config = dict(
    model='contrastive audio-text model',
    dataset='simulated sounds of rotating machines with and without faults',
    train_examples=39062,
    gain_aug_db=10,
    input='waveform_16khz',
    tokenizer='word',
    vocab_size=51,
    loss='softmax',
    embed_dim=128,
    encoder_arch='transformer',
    encoder_norm='layernorm',
    encoder_norm_position='pre',
    encoder_activation='squared_relu',
    encoder_mlp_ratio=2,
    encoder_head_dim=48,
    encoder_fused_qkv=True,
    encoder_bias='none',
    encoder_qk_norm=False,
    encoder_parallel_block=False,
    encoder_inner_norm=False,
    encoder_wave_strides=[5, 2, 2, 2, 2, 2],
    encoder_subsampling=2,
    encoder_layers=14,
    encoder_width=256,
    encoder_positions='learned',
    encoder_pooling='class_token',
    text_encoder_causal=True,
    text_encoder_width=128,
    text_encoder_layers=12,
    text_encoder_norm='layernorm',
    text_encoder_norm_position='pre',
    text_encoder_activation='gelu',
    text_encoder_mlp_ratio=4,
    text_encoder_head_dim=64,
    text_encoder_fused_qkv=True,
    text_encoder_bias='none',
    text_encoder_qk_norm=False,
    text_encoder_layer_scale_init=1.0,
    text_encoder_parallel_block=False,
    text_encoder_inner_norm=False,
    text_encoder_drop_path=0.1,
    text_encoder_positions='rope',
    init='trunc_normal_002',
    residual_init='zero_last',
    optimizer='cautious_adamw',
    lr=0.0022,
    beta1=0.95,
    beta2=0.999,
    eps=1e-10,
    grad_clip=5.0,
    steps=7000,
    batch_size=256,
    epochs=45.9,
    lr_schedule='step',
    warmup_steps=1400,
    weight_decay=0.2,
)
Rows from block 4 of the audio encoder of a small contrastive audio-text model, named by matrix and row number. Rows with one number belong to one neuron. Each number is 500 + 50 x the weight over its row's rms, rounded and kept within 0 to 999. All counts start at 0. Numbers have three digits each.
After each neuron's rows are labels from the 100 clips, of 14848, where the neuron reaches its highest value: "responds to" is what is common among them. Only what is clearly more common there than usual is listed. The data: simulated sounds of rotating machines with and without faults. In brackets: how many of the 100, against the usual share in percent.
# fc1: MLP up (encoder.blocks.4.mlp.fc1.weight, 512x256), inputs 128-255
# fc2: MLP down (encoder.blocks.4.mlp.fc2.weight, 256x512, transposed), outputs 128-255

fc1.177:499424496479520412459510479498518501577454524484551558475527533482435595530534504483549547504459488545534502490491556472389624503526480472492518491512498509466480450496502523501440463531561474509447446474501491536560454439553485446451503523526483460504534502585509455474462439538424522524409514507564502492550571502499480448491530581614539453530461504500473486412542462475371504394467
fc2.177:527544435467515475498526594526488546497479457460616474540464495505476505468448516483563559483496454557554478509403534545523496555464524492486493493604534494497430637519510470472533491508528537466487510458460510500441423362528504522501512502467485540504548514351457494542531531609459484475477435531480488550509575483571500448502464516496456508448543474562430474538453502542601449529469
responds to: state: faulty (94 vs 55.1); rattle (82 vs 13.8); piston engine (47 vs 12.7)

fc1.486:489410526497380459518476474459480523563502503476509604484501411515482595467535539470537516515529541497528495458477512441477559474541500486522466529547524442458477466430599509488542574543459498465586544390469479472552516373535489518569487504485507524580524606522452386503475412550482481510509495482512534494459525478477455539684515578498524608468581548496505488443496480487467398516508
fc2.486:506468459509433533509525468531547455480462527463597515418540541531488518547440511421535557515419526619462557447455483515455502543481450445530439581539545528543461561462491544561491578496515563564498541477444477541532483486452449473461488519388542525550547524452487475618511534553470500502436397532526494576475520494520433495578502517508522506514569497572458535554466503453498468499549
responds to: turbine (89 vs 12.8); reverberation (69 vs 35.3); text has "room" (69 vs 35.3); text has "reverberant" (69 vs 35.3)

fc1.174:432464470481530468500440434430489425532524451521551421524495550447571543551545386462553459469557487388553464501451509489528482523388469491494458477553441461559503448502482503512480480554478513502602427463498498455506428515504585524527471517575539576515478538502442521473461462465417530529499603550483530429447468588488459432454490545485475542594449505506499443524575425502445508563550
fc2.174:585519466454493543455506465493430393453520519581577579471456540542438503581468527432430478462461556506508398517514481495491507536514467536537591502489513500462565593502501585390513412501531540472496466481559584504569537556450422465488478518508439547504644453452474520495599589463427523514501555555581503554433520453471469518463507503535463439519470491418592431582540514571530559460533
responds to: state: faulty (99 vs 55.1); rattle (98 vs 13.8)

fc1.419:430419511494504471493475472557422535557457520521492545517499455505491477495561533497587468545604473472583534482454510394463551469476507489519513438491482481482454419466518458493457509501578473449551489502489458526604432463618502428563415592543483504545458472521474473354488455454510443443509477485453480533497489440496444531551574482495451566478507527498552500469576521518397449550445
fc2.419:626489465503487420565475520433443457528575536515430535440462541544455561532484463416555516450456441512494459475362459470499522483545547516486497487517513498517448550486512469581585523520487480561499472426552585547457522526457497440528508378416560519520574573455573531560541524495494464503496405550587488583471433445450511454502532450548558444550543489489456481429469559539508499425532
responds to: reverberation (95 vs 35.3); text has "room" (95 vs 35.3); text has "reverberant" (95 vs 35.3); gearbox (40 vs 12.4)

fc1.510:472458467533477442492479429468517512582483565501591497463540526374561476515509499516585541495520436570513582446504496490411537412497451487536508570523498450572489492520492450458447518425493521462503422531527492490567461536598595493527523562518487437527461467603511432484458466495476534508587594515551575497598504487518596483507515465556554511477549548478496436473486453473497496482562
fc2.510:585511524498525503502435518566466510483539498485543461486580484529440584515486523450456598495456457537565495393429553471419545570424458519535520508559537554414471550522510558604503516483521528556496456513595582541515402471458487469550500439429498583482456479539437512590554521518517492557486411528544462634416529468491492454498489522476534434459463405517387529481457515531485472423509
responds to: reverberation (99 vs 35.3); text has "room" (99 vs 35.3); text has "reverberant" (99 vs 35.3); gearbox (73 vs 12.4)

fc1.143:393478519575416453448483475526536524491509541488551531435485397453564424492544503514561522488533434598556520486528521507521490490525458451428455415435519545443472584536509573398517502567530466464527537551442500440508415429566525537505455525538548548515512608503477440503443431532491509577496523508493489482512525563437446546507545477509527614426535471469535383490494367437437515521420
fc2.143:521453475543504541494515533471481486427464485523546475478504557586554489424506497475363451396432503512523491498509489552488491511522505552583460592529508556586519566573531582400446557539573529482432492555502535445471424522442463529520507477534506440470479407430459519490582618465480550581558445508472504510464539471652591487459477517515421512523454434581433589490393545567576509437379
responds to: turbine (100 vs 12.8); reverberation (66 vs 35.3); speed: medium (66 vs 33.3); text has "reverberant" (66 vs 35.3)

fc1.285:476564577510514551527436406493449544512452390492492497510542470506445511496477595544514516403454511616450482585455497548543529565454491512350542513536442474600513400551488499472452514526489438470478522542434436504542498496490509452529492545562517449507544505529422484482537448546446503449472508567466531538473520508487518545585484600460457557548451407530496531513529504512505460469548
fc2.285:523521522482608460637483459476518607554540507469479497489448459489466668557459400561517485504462532478457461580382487480495451421503555568529560467525526524482500543502501459456512433478572524517459458483551421553572520537413454466603503411471520489501466440562495522480484468462530491518492558507519508505432433488523479476466474512488519525477562530498420512519435643519554432534634
responds to: state: faulty (87 vs 55.1); rattle (66 vs 13.8); gearbox (29 vs 12.4)